From a checkpoint of a small audio captioner.
Model: 8.5M parameters, encoder arch conformer, encoder num experts 32, encoder width 128, decoder width 128, decoder norm layernorm, decoder activation geglu.
Rows from block 7 of the audio encoder of a small audio captioner, named by matrix and row number. Rows with one number within an expert belong to one neuron, the router's apart. Each number is 128 + 24 x the weight over its row's rms, rounded and kept within 0 to 255. All counts start at 0. Numbers have three digits each.
After each expert's rows are labels from the 100 clips, of 14976, where the router gives the expert most weight on average: "loudest band" is the band of the loudest frequency at the time of the peak. Only what is clearly more common there than usual is listed. The data: synthesised sound scenes: up to three everyday sounds over a background.
# router: router (encoder.blocks.7.mlp.router.weight, 32x128), inputs 0-127
# up: expert up (encoder.blocks.7.mlp.up, 32x64x128), inputs 0-127
# down: expert down (encoder.blocks.7.mlp.down, 32x128x64, transposed), outputs 0-127

# expert 0
router.0:100125148107091138146143166099114138159176091139132113163164113143123151140144119133152140173126166130166123149156142127134138112174143127125151135102101159159111127133048164135139138129099126051112153125131088108084144104150115132135099140128124142169136119137125121131157059154152138140142160136141147154120110132140145102073112097116114109137134112157101105132125106127128101142145
up.0:110140113144102102125116104125133066136088083096105131152119147136139111143083094139108120116095110136110155144099137127094128133153135112066117127151114158147144078137127135136112138127147131128136154139126103100114080134111130099083131203130143141131085064133120090106130157116126149144102144137138125083090130142134130121110112128092119126117125135134151133062118117162145113101081
down.0:141119106141127135117095095093141089126103130127108124147133199133133145109128125111129089131134074147046165151116153166132128128152166106142118117145165128158122144156092127168121141131155130119128126111130143123147145151090118169085119207150142128137128128126121129138091131128104151173135128128058105129133138141132128126142120117128122176124121124093110177099129093126136122107130
up.1:152134136127114138118103072144144096128119048120119176105143128105186118139115127124055139143123124164126121134102140160116128123133128129061112125148118137164141090122135175125110122116154123127127141142125146122126129124123126113138107204094131161147136078175128101133129142114168146153103141144170152118102126124137128124127106121090114138132122125145128129101124151165138134064132
down.1:189158121130124124120148125121118081128123128130110141151131191129160168115128128119119154128125088146057129134126179184131128128108142121129125133128150128133135142159118127152127136130147128079128117139129129112155152141179128182123131129167140128145128128123132128120028103128112131160107116128102115128129167129129121088131129041128134138124099129105124179123129126142128103117142
loudest band: 500 to 1000 Hz; 250 to 500 Hz

# expert 28
router.28:179127126104114139138117159126124141086106135128143146123128153089128097118137094051141124137090092120145124125115156152109129121097120146139098132100133121114128101135096102118141122099144129160117120119112139143151106128123168099179157082134095112127103153091089145140073088080108104118115097115157147120116152112103134101130166081131155107159127096094102132145151157157113104146098
up.0:134123134127128128155089113129132112127102133116155099117135135131126134107128075127134139137133132158132090128140181098150123158108106140140128111121128144120098140124065139143146091112126082137182132107100151115088150114136117058099126103130150106156122141090138147090147044142126110132115095101144147139107172115113149138128117108127131098147162082107166069124117109114101151144136
down.0:145144108144149144104156120104105113124175131163187115136136152136069115104108125140165129132145137176122089177178158129148152185135098151149150111116103126125128163129076174129136131166125112146132145135144134118078162125114142136114116142151137144134105128131145132139145137103138123186118094122129077127131153161168126125127098150118121099089137083125172144151115103128137110131117
up.1:157126146129129127135091128136126136089099088123135113125109157103140138113142125126131116127115080129124149107127125125084134082129106136068143139161132120138135097130174108143139128128111127128087127135148159141155081135128139133157159084090061181088072104106060142155118120101129089097110135127135149097131095121122143146184163115105135136140130128149115100104151154121127156113126
down.1:154094127096072107124104134149104151179061123106132176130133107127148151168121108130161152123089123094177142114102111186129117108150125128127101128123134141099132145144121122102132153117150125182153059118121130147128142164109128140168153120145126120109132127119124131129107128121142070127190137109131121134121128128129122128106172108107127145153127140084099147162165166128125119156140
loudest band: 1000 to 2000 Hz

# expert 3
router.3:128107135093098139163087144129095139127105113162115145152118119146134121132144106160090099130160115118176170125121165095097130121054130132092133131079122148134147115126080104135129144141133142158110112129112102092096144124111061167134118118126145120117091106120147095078116115137099149095131131137121142136107125111142133144107128128142136118127080102104103178101152155065136144141139
up.0:136121135107121131169104114148104125109096096153125149144144117163145128148134114152086106129149130141177181127117154111110136099070139135091118136085123158153148097128112095155144158160151170186106109137130130102104136137140078163144122124125148139134091105130149107095093149148099170108119105148139164128100131121145137143118129144134144149130092109108118178104151176089157158132128
down.0:147212154100138104124145140186160131194123121146108152122120151117190185132128115157131149138151145115127150085131127172085127126092117116119144150117147120138123116183163141133122150136144120098119081159134105131151111138134151178136139134139132137131140128126131139156100135111103122153157143116108096131137166137142123140102146168128130094108123138128078169092142158111123137135148
up.1:128128135104118113171102121144099127125093103157126139154137126152164138153138105160087108130152131130183183133120161120109145106066140134099122144094125160147154105130097103147139168152151175170107097130135121104098140139133077163140120125132145134132091110122144107095113138146097180103127120149132141128117150127161131143102132134133148140135081100112099173109160170091153155149127
down.1:147203161097128108124137135182157129172126120144112146112122142115172189131128114161134148135156153119130149086129129171081128123085109112118146141108144121140117123199166136132128145135141125114120086154134102134145110147128156180135148121137129133127133128124131137156077133121097124159143141117114095131131154134152122145087138173128123088087117125132086174093132156101130139128137
loudest band: 4000 to 8000 Hz

# expert 29
router.29:063131120120111123142157183108126148162175097152131086151159091154127151145123095140123156140136152127164129141122137111125142101149130140137149144109094157164124110140035173138164142122121144061096150137136104121098136134125096109128112103124116135162146106149129114142176079136158144135133144148120156147137127144144162117096117125135138124129149128151114082118134111126139101150115
up.0:129128164129112086112128127106135128133075130090118128128128133127135105183136187128120120092071110125124130119034128131127144128127128119129124117126128129182128122128128157129117157129128129113128180128128109136133107128117128127116128218128150123214128129157123130095128139126209129125128143129132128128128128128127128087126144077192128128119118128128125154128128116128136119120111
down.0:128092141123154128128128130128139128128118125084124154128173103128137145128128128147129128128128128126131128142120128128128128128168059128128135139128128128128128127115129128128078128128128128150128128128128018128076128128130128124128097173128202128128128128096128128123255124128128128128127129128149143128128129128128128128128128122128128128126119161130125188129128196145128128128122
up.1:128110133104084128075159134177141132128164127129122137128135114014138114134128165139126197127077119080126085132129122129130128186116128141133129130130127115104128128142119149036128131121120128127128113129128104127127130140111167125133162107089128126077137130117115116148140081128124128150128138127123052143130128129113127128097129164129130128130111134130118127137131100126128140133140
down.1:129182109172118127128131115136136088088114128137127075125128141128120102128128128109128127128129130170106132119128127022124098128110205129128127057120105128143130120182134061135121186128117128128147130140128136140083107148133128098140128137127075128095128128113128128150069184128128115128130128128162132128128128134140147128132127137128143133122140127136116085102128129098145128128109
loudest band: 250 to 500 Hz

# expert 23
router.23:112128122136126146170119194102094154153146103145133105150172103155106146130134116130131140159129153081167136135137130100111144105135133137130134124102082163151130116128042161147155142138105136051099155119125095108074120084135125110119116094115115140140154124130126131129144066126168135143119153147129153157132117130151151097110101118123134097123155115150116097116134110127136109149149
up.0:128103167099110132130122094165141077084131124128118128107119160097134109101128134128137142114077063136085104129114119133150119134128114131075150123116145119118084103130185111091074113108127118139174073112103136128144122147120134130101128123112123096116089120093145120127096142144114102100122110100111084120113128138099081142114187131146102162126092102126117150128116094116108105121120
down.0:110135137169120154095093103136159122117151122154129098119120150095127127117128135128160143132131099157005128204134111147134128123140121121121123141132154126108079122175162128143127135128105128142128158151128167112142143165102129141116129129103150128111128128116102128116139161129135175145160123128152100128127131211127130137114134160130128169090131135104125154138128141109126128117167
up.1:148145120182209157155125145129157163120131152128132137152154129174087119139117127124112127129119147126130152107133119137097174111140162163149104122115125176143135096132119157141176131134130158137115183113148145128133129077129147108130118142142137158125169115133117138152091132092150156166131121159118153129171149097133162110123111138141145081131179126120143122116128129187164126147090
down.1:108075101104136131131132166130070147161091131116123159133146111147143146130128119155112096112094168063205152073148135120148127134152098127136129150144106129124160128105142143096137103121139120121121121127129094155121113133132107112114142134128131128121129128170133132141124060123129076137128129126066174127121111068121130138141109139121108083169115144107166121129130124148128116120091
loudest band: 500 to 1000 Hz; 250 to 500 Hz

# expert 2
router.2:094134098131098125124134176102158142154158098142139076173133113164152149149140100134136137144130135124157130141107138110145144144158163123108134155116101144160106123116058147151157138117099145104123132123141138142097136142119064125121105093136083150148142112112129114144159063138157138128121145157088161150130140156143151106072118116111133105125149125152101084124135153148152085163133
up.0:114111117172146127131139122121129112112175135120136136130122175152130148145132085136109125140094185091146158092181097098116151117117152145188120140110104180158121140136133087166180168157152155107116162103155127148131086156139148123127140129088120157116125159171120137163138120120129123081141146152117132126109106146154170108145106131123144122155138132116130095154162138138154139146095
down.0:132147117139150127128132129141131110111064126128144150074128110136099105125128128116127161129147127142147128091151134074123128134120132156139143102128121132129087132150118110135168138131114123085128151103129134133142124123035130095091133083126092128137128128127114130099096133129128128107062119128162148128128132092117136100157131172128119100125151119172233120143128100132128123144089
up.1:128148120155127143123103103125154118128121154135122129136128181142185136144128149159168128181141089136161121156102173116162144200147121128141127151125143128127165190122187092184128117136060137130155141136133142195104137130130100122136122122144116158130134153143128127124127090123125097128140091126151151128126152180129123128112124126127141128145125106149138111156127175142129128160145
down.1:128128120131129139128126117071128157128201128125128117136128157127147126134128156116162076128123128116144149128119084143128128124127156129128123134128106128118179128096131128128129130112099128141128128134128134128128115144200128147241133128125130109118128128128128128127137128128124127108251128147133135128128128138128128128090128112125133156140128128130076128132128178139128128128196
loudest band: 250 to 500 Hz

# expert 22
router.22:153087175115148117077130121146146121095136123123113124152117106151135117147088166119146090098152155090140129113075065110163132144095115128119091090083139112147132124077133125109101118113112109124161101111107105137107130123155143119100151135155116133151159132165142122085107069115137113145143112115077169141108135124133137121105088148121082118163125142124126111138102140162144159146135
up.0:170128186130156129060131127157145123119131103133137125142110119156158115140088196129136112089149162121136137114107076125171122138110126133101075094099145117154128103100198130113108124122132118134139106134131125135097125126176175137111152150153132146148144118157133138102107115124142128173130103127071146120124142132141143150124093153124087131153117144137128116124093138182143155136132
down.0:074128089156127157127102075158135068132140128124142080117098164126124125134126125168102121130125127102175128113143159133136128119136141154119131140132091130109126100101114140143133129127103119079123135169134120100106118133065118119055128113123144128130128128133146112096182140130134095076099147133157113126120131127139155136144127160134097109134140126183169109086132119141116127127061
up.1:156121176136163128069130121154144122114133106132139121150109114171146122153089182131131105090151169123138135124114075122164125129110128139106072093103141121160131106101180113118109124127130124136128115134130127131083129129172166132103156147159129156147160118170142132088112116117154136169133106130080159121113143135143147143108087151121096129159124147120133104121091140183166154147127
down.1:083117089131136145127123082157143063130145128122157103100108148121121124127126126160108128130126126091174125091148142137147128124146134153125142135130095130102132108100115146130129115128101117078125131159132121116111122133053120114044131109119150128125139128132154115088168135128131102082096148135146113127122121122136149132167126159132095076137144123185178122099130111129116128125063
loudest band: 4000 to 8000 Hz; 2000 to 4000 Hz

# expert 9
router.9:076136151150091139149120137135113150170155126150145071219090089171155154142162113188107159137108136114124132136093115113140140132144130118123134158132130132159093138123103207127152133137068146122132116131133112134162150123103122152123106121143120134130151126151147111130171112159158137125126139139127126118120130133160133122089110119131120094138139131141145063127126135135134157153120
up.12:146129113087082119108137114125126126098145122096110174069133128116110111106121089121097099128092089116128128122111106092114128130128131128119112118104129213163101124109067087174128145128129142129123134124122097131130113120137075116129189126076114127173128126112085128128103133186166128097095111129119128119115123132103174114147128128109128124128128125126091133120131070131128129120136
down.12:094123116149164158128125106132114109127096141123142129127136137180137128146128128128171126128138108135126128163129147105145135141112111163133114068139128128125179142130126134139135122121128128131128128123129142145027159134058127096118141156135125128168128125128135128135199125128101132110159129128129165128128115127158127159145127126123111146174129122139238121173128126115139128121091
up.13:110144143156138134135121079127072107127135121144173068157097115178129144151155141147067124108112131137134138128065128119143128146132141101129122128136129149155119122103157136103142152154122130168158122147122112136132142150112179155086130133168122140164134136136170105127138156141157140159124115127113122088103122151176167148135071101116123108094126150162146086104110134157135131164106
down.13:075132128153093109140111123125113116156113128114100132132116120122141129163129122138084135140088151122162129139132124141086127115152174097120159160119072128154090084117134139123164151139101133169114152154139097110168047134135142129142131106092115144095131129116094099110130140141210119168108152139154140115128141145119142128106138118131142097102122131165106106094147150181137123130117
loudest band: 500 to 1000 Hz

# expert 1
router.1:064135109129097118140150189106133173147164100146117081156169115153136142145125123133162107149126150108163146133111118098142136116149128135121121146113104153154139119124044142136139148131074141086099136132141101122089122114121094143148129103127085136156126105127125101159168060125163133135143136142112141158130103136141149095075124120119135102116136127153119087124129134130132098139107
up.0:162144161129127135163112127141128125103115176121120128119111141122024107110081120085132140098144115152104125116123116143110096144133108130129109081092125124094105148157141068121119130126143125116138142123131117128137108112116123125126086131132131105101092134129110130136061191182109091133117109052106108125128156125106109112142130143118128138108128139125139151128115117176107124116111
down.0:067106108146145127117077129115144103116109128152131127128122166139185098161128127122101134128131093122148117101122123079123129070109164139131132142127146128128107084153129107167155128128107129123130177131129138097132109163085128117137154100098118128095133128129128128122202108133146137114108181132121183119128123128131150144131102128129160164139153132202120111079128142091151126128151
up.1:166111140142129135131115113129119119113090138122125123126093156078130133122152111131113135124121022114135119104212129064111132143150134129134135111144099129083094120123152093168133109075148124139154110127119120108157113163137126124116159099103113113124118129123171141089083142105094126118128135126124134159118180120134142144175141145139128131146135136098108151128130125177120126134103
down.1:125097129173183147128089160130153149107070128143133064167128162136154120118128122111151128128136130133159128126128139047135128128095157147120106134115160128134123116156127108150152149129120128128130129127129163105141143136094128126179144097131077128143128128128098128120105079128119132148163128128125164128128143152145134119156126118128116140139139106220116048102128144135140124146140
loudest band: 1000 to 2000 Hz

# expert 7
router.7:112126053100137161150145151146128153176108152118139131117095147144145111124114137098134073153111112076154088110146129154168127112158146144111121088163116143090135111117157127088145089112132126125116104128139137130094065136170139114102123141116067127119150131137104133133153146133119152101135111122156127092096185119122148114089124129124138110156129150097156116145120131132106085155128
up.0:107120131162160130164126093129147132105134082162123103149108137146120136177113119131064120121127143148099146140145111124100149109119147130096120127123152129114094088132129121160127138142125169125097164185171137095141120137124142130144123161097104161123117069143147092141105127126130127150154131185127128113127160161136122126102106154088161135125162152121152091085143168148187145125103
down.0:108135128167152146146137155200086120110131119118125116163125129105091079178130136121087143129128106130123130068133118043121129114084174159143140104109102124118131121120126122145115132108100130097133129126126126126108141081196127074114105107123133136125128128151132124121147130129113111107104154127146140127128097109127165107175124165126161097187138142158136111102127127125140128126108
up.1:117158162166160120128118095126135143124117069137109105153106127102126123189101117116053132109149147154111145100138124107086145101111143135086121124128116116130108081130137133160120155135124155101107160179175143097159123130111146138139111161126131146123121079142125100134102133135147131140154128184139123118138171154132115114110125150091140140110152159122141108088141161160179155114115
down.1:101121145168130133141153152176113103115128125117120095174123149103136096177131141132110165126115118125109131103123118047114128104058159167122144147129131118089127138112127117146115136112099130096156120145125133126096148092176128087122126083116130138109126128122142118128173108128101125139105152125165123126128105122138153105134128186130161093174133152205133099104125140126143127124134
loudest band: 1000 to 2000 Hz; 2000 to 4000 Hz

# expert 16
router.16:080131122125115136139137195119143177143188109158125081166139120144128152138109102139148143146138153135164136134118126104096138108153129127115123156120116152168126105137053182131138141142104137078099122126138120119104133125122076131138138114144087130144143114143160116133191068137161147116133141146097143178162133142142137101099135113116139107124138122151125103123109129134137092144155
up.12:123115117083127117129153092185123116127161160123134134111121128126128128136128167132138087126126108129136112128128150165128128126128128127134127119124080134062132180138121114136110127112128117154134129127126128132076127120126140127085147107116128090128127161090180121128127130130123080130123120128143128128016102120096150129123168077138106065127118108115129164134129138128071133085128
down.12:116124148130124129113106159167141185133128128137136110131128107134124151137128128115146106124124138095113135103134130158156128128136064119133134149122159128123053108119220130124139126124108128121124120120128065128131105166181132142087155111101054126110128128128128128086164139127150126111150122128128090128128202126129128131117133130128119105137133123111170157138121133193128132134095
up.13:138089113081078148135130119093105112114111134101121126097108127144096120102126134108093083124129123128123116119120127128144126116126110121118118114127152128127126124113086057107126120114128126131112137112083136132110088132157104136112138096087026088111114126117092103100104133131124108096128122108140124097115100125065135120125124117146127081102110128069117128127111137079094112129170
down.13:111118139149098118128121124113173127086182121122123065141104129144116129130128131132105117131119147068087116110126110122158126142127153059141098131115102140134086098069166152129129077129115122097110145143110059123162112144098117130126162133135116128101131128163128121111120147125152126106093080128086121128115141120121156159127128096128084164128107153096122094116128113170136151131114
loudest band: 500 to 1000 Hz

# expert 13
router.13:096125112104141178128167130103119091130097102157107102175158161116138140116122139129129148153098100100139120144102128114159138088104126123110154105129136138126179114170072135140114136138127115156152119156113134105138149152135127125088129100121192136131130107128140165155109111127110135149139122135098114131144101128135135147102131089147128064087105107115127139122163090050127090094127
up.12:141124125119169150144124161100076142139099134145183119145128188166181169127179122178167102133152141115154162128109140154168130119104106130128127164139155140127143145176091170135156111147114129140171137121117126092152140192131152188129155124115151136130129131137112150161149131157126115115145186130112114140151133132154154143135101117144134126158113119125142136122106132104115120116145
down.12:126129118175145174125077133127129113111134121121174107152128174139121140126129127103120100132161183182128119149104161092139132142118123129149086121135137111117076139128120111186174128154121142176128169117133175108093160131141141132086114095139131137147128128110151107115087117141082124118110097125088108128125158180146150158125109119130135145128170115158177111129128099111128139133119
up.13:126105119106111136104149126128108107112064100140095135154164153090150094108115155117130135128091077098113102134111109118154116097087127112105155105126129099123159102156123073106068136128128122160166104140088129098122126140136143128095101090102153129130121101118135144115105118099100132138143104145092117131146091133126107120100136094147124096085104119116098140127145116068140087090110
down.13:114092139105114151129113153089104135150114120130128160122155154115073105079128132098139128148136127137128108177099133148134134128131104085157148114111115108093146121138111126128143114152138137178128141099165127140111123161128112135080137125098182137147131128079159128134118103128075143131101110130095094127110119094091128139132123089137131100054124086117127168146137072102097132090112
loudest band: 2000 to 4000 Hz

# expert 6
router.6:128140087118087151113085075080120112117081172122090156125126151133113143131116105098116150134111130124099133116107110126134118173162121093168091146159085132121155104107168105125134126132133119147169132141133084131099108129099094146108109185148159127155128159120103146146107177163130139180114102126111141136094141113118124157085104132139131127149132134099151152150127102123132095150155
up.0:137127125118121116126190134122194152125112131106136185072213125121137152128129104129127174094147149134117147142106149137132130095119129100149107128163136151124137149118068104106137130131148128169094140094127112155126139122114102128116122135129141127157128140140098111104112134040128138149125121128070144153112129121113134141096090141123131125144128113064124125140125089138128124137143
down.0:145162123099109122126187159132129163143130128129127206129130140132128147123128128094093097128129116121110134115140126097128128122146088128124125099127103123133164122138132130109117127128120128082126125110126132133124113084121128130127118127123105128103128128128111128128000115128117136121185113128110134128128082116121123106102128124128116118182125129183071129134128127125126125107120
up.1:123149110128110103159112166123121134139137140112174142149138083087129143127122123158143109137121096184151100137106139113118143116136133135135136138137131052127118159122081155143082135122115158126104115109164170135115183161115112146098137111100103089158109141078081150107163125146067125108134138204164112140151138153116123110102143127107149150118128121148125129128117145137105130121121
down.1:130120116147144126125116123125123129130136129123161094158112127136147091134134128181102095128146119135141138136112143144121137140142166131111122116117083126127178132161138147128148108125123147164125128128138134118127149219097139153107151124126094130177122128117139135158103184145117128105158125137159015127114130096135133092167121125128112091101131127151133118130131147156123091130060
loudest band: 2000 to 4000 Hz

# expert 5
router.5:086133090110110145086134084118138110083179166119083129103108147138101111124128140123116109145092114134075118093141100134104121161134109131138114113154118150137119173088144149135144119099081110110126128130114113157160100091133089128147106146092164112085096135139127134164116132133130076149137109114139149108101103109102085119165115152122116148120099128128107161140128127098095085094110
up.0:125110140100130114110208144119110123122110132136128145159146117177123152098137148100151124128100098127137124141148092107108122081130143116123168064080166111110148114164130118120115193125127128117129102137126133138093132119135202133113154084133120119121093134110126128133116095137129161129088118100075119132164096133124115103104131089131150132092094114144121121124128109089099099109144
down.0:186146139150147140131222143156157110114132129148135183162123141132119136133129134173125167138119106121146119115164102144117128117088168168134165113104125133131154128240153115111133162142127135123109157128129124114109131146177157115130164064128135128128129128128129134142118104136135122106132152128136127128128122147139152103078110135123147090091127127135127141096133147134135126127125
up.1:108137136131135068126119123065090133118128098103124108173140132126182110131127125105084129081066153105158131131106098132124127141122136095112071139099073130168133090096137138129129137142139120139153124115106124119137123150144132148133134125141153170129171087125167126127128120058162167143125127166140085125100123109128151119126137094156110136128150124155125125137154114134170113152123
down.1:115177133118104170137083121153085117138156128121134121120102170128077102103128133128161070119131121115111127104169123104123128138155098121151184094148136118114086139117129127134128091099098130031137117149133094131119100100099128138123131132120103128122128128127134125076151194127116193106119134122141070130122127134116117138114128162131121105098127127138132151126127125110097133127114
loudest band: 1000 to 2000 Hz

# expert 24
router.24:114123134142071145160138156136151134168181108117115135139151082133121171141147080144129160116142152099155127152121135129114138121165147124131156157134110156159092117121066178136144116124128139064104160127123114096124152111128092091112131095131146117126126117136113113082172068125151138111124142144094166165115124144156140074109114113131144139154143132109125101125128115152138104158132
up.12:169151163150128132137137075138148107133144139080123149093133137093170214126190129155127143080124113123107141126138173140119129156155129116129144156143138109121091154121126170136130114136149097120143134122112139100206136116132136152050124100130129134147147122126126130116138118113123132128113129121106133140116151115136090129160098146101121153158126129095132134116099130176126147134173
down.12:148153133086128139133145071176126126152105131135142181113123125088141157110128122127112152133118126153157134120155173212130134161154136139120126083130126128116131130169116145088122106125172134136126137100128101150088100122128141170062129149117145128164128128128103122150127155133119113150132123139144108128124159132066103113128121125128105063148093124095133182114127138164116128114129
up.13:118129119161139132165122117082128129124099149129128108152126129181131123122128132127130123130255125156144130122113128128144127129115128134130085115101107118124137127094137097151128128129113125136130126121128127129081130155105124138114134128128121109117039130128149126103123129143088129128128089128130128123088128109114140138093132109129111090131158112131167165129137137104117134157069
down.13:102134128107066090128128158099136145128147128118112123128128078145128109119128128136179129128128128104120123139124121075124128128082129085137143136116154128133141131162148100118114148128111128169128087128129136150118148168131128133170124073130070128128128128128121128100145128128136136113117152128102071128128078128119126128120150156128138129078115082179067131206128115062128128143123
loudest band: 500 to 1000 Hz

# expert 17
router.17:169129144146103074127069119131125133115089128122121145095127150108170095074126158133148122108165149122123138145107110127140115137113123121117126132147131108120143109131118127118091111121158113099111150115138122125093121077181060120093082130142150153117140119101106143087121148134124110094116139117087133123155072103129116170159185138135119150147114155150125134099142101104126155081107
up.0:196142167160127073152072110147128127112086103135136128113122166125187101101142167146126133096171161130128162139103115141134128133104137123110124132150152130136151103117135132117111107147181128128125148155140135119098126099186085141090110144148151161130145093116115130098117145124140140132111148140089131126146112120165126184169164148141136156150125148140132126084163122124138162116128
down.0:109097112154113128129081090129134083134136125130115103143120153128180152128131121135069132129131120103213147110116159107126127147121185126148093191157067137097096121113130116166152132128108128096144138134125120112134103131154116126117128124129129130149128128127135130126111151132067092119115153129171159128112132127124148173145128174128128113145128148187117094092136147159125146113108
up.1:105118059119151158114135133095136146125134157123159097168115126153084127135133071136142114134114108127128128106127123093100125113120122123128120138107117110112102140169075137130129127106082127109115117095127129126142133133097128127134140094126085077080104127133122121116169100105133118091122127124145096116109152116078125090082120086119109068095133122085126122130094185122122101177123
down.1:084145097137104124128094072161090100156106128144110202105134123100122117125128128160134116128124113194096124155125148135117128149156129132127128148135107127132134128137133145123119130127130137180124143124128156134073109084148128171113076150113137128139128128131104128127170173139118127154130127128204118128128080132097109116132130137128069100127122123183121183113130124111133110115097
loudest band: 4000 to 8000 Hz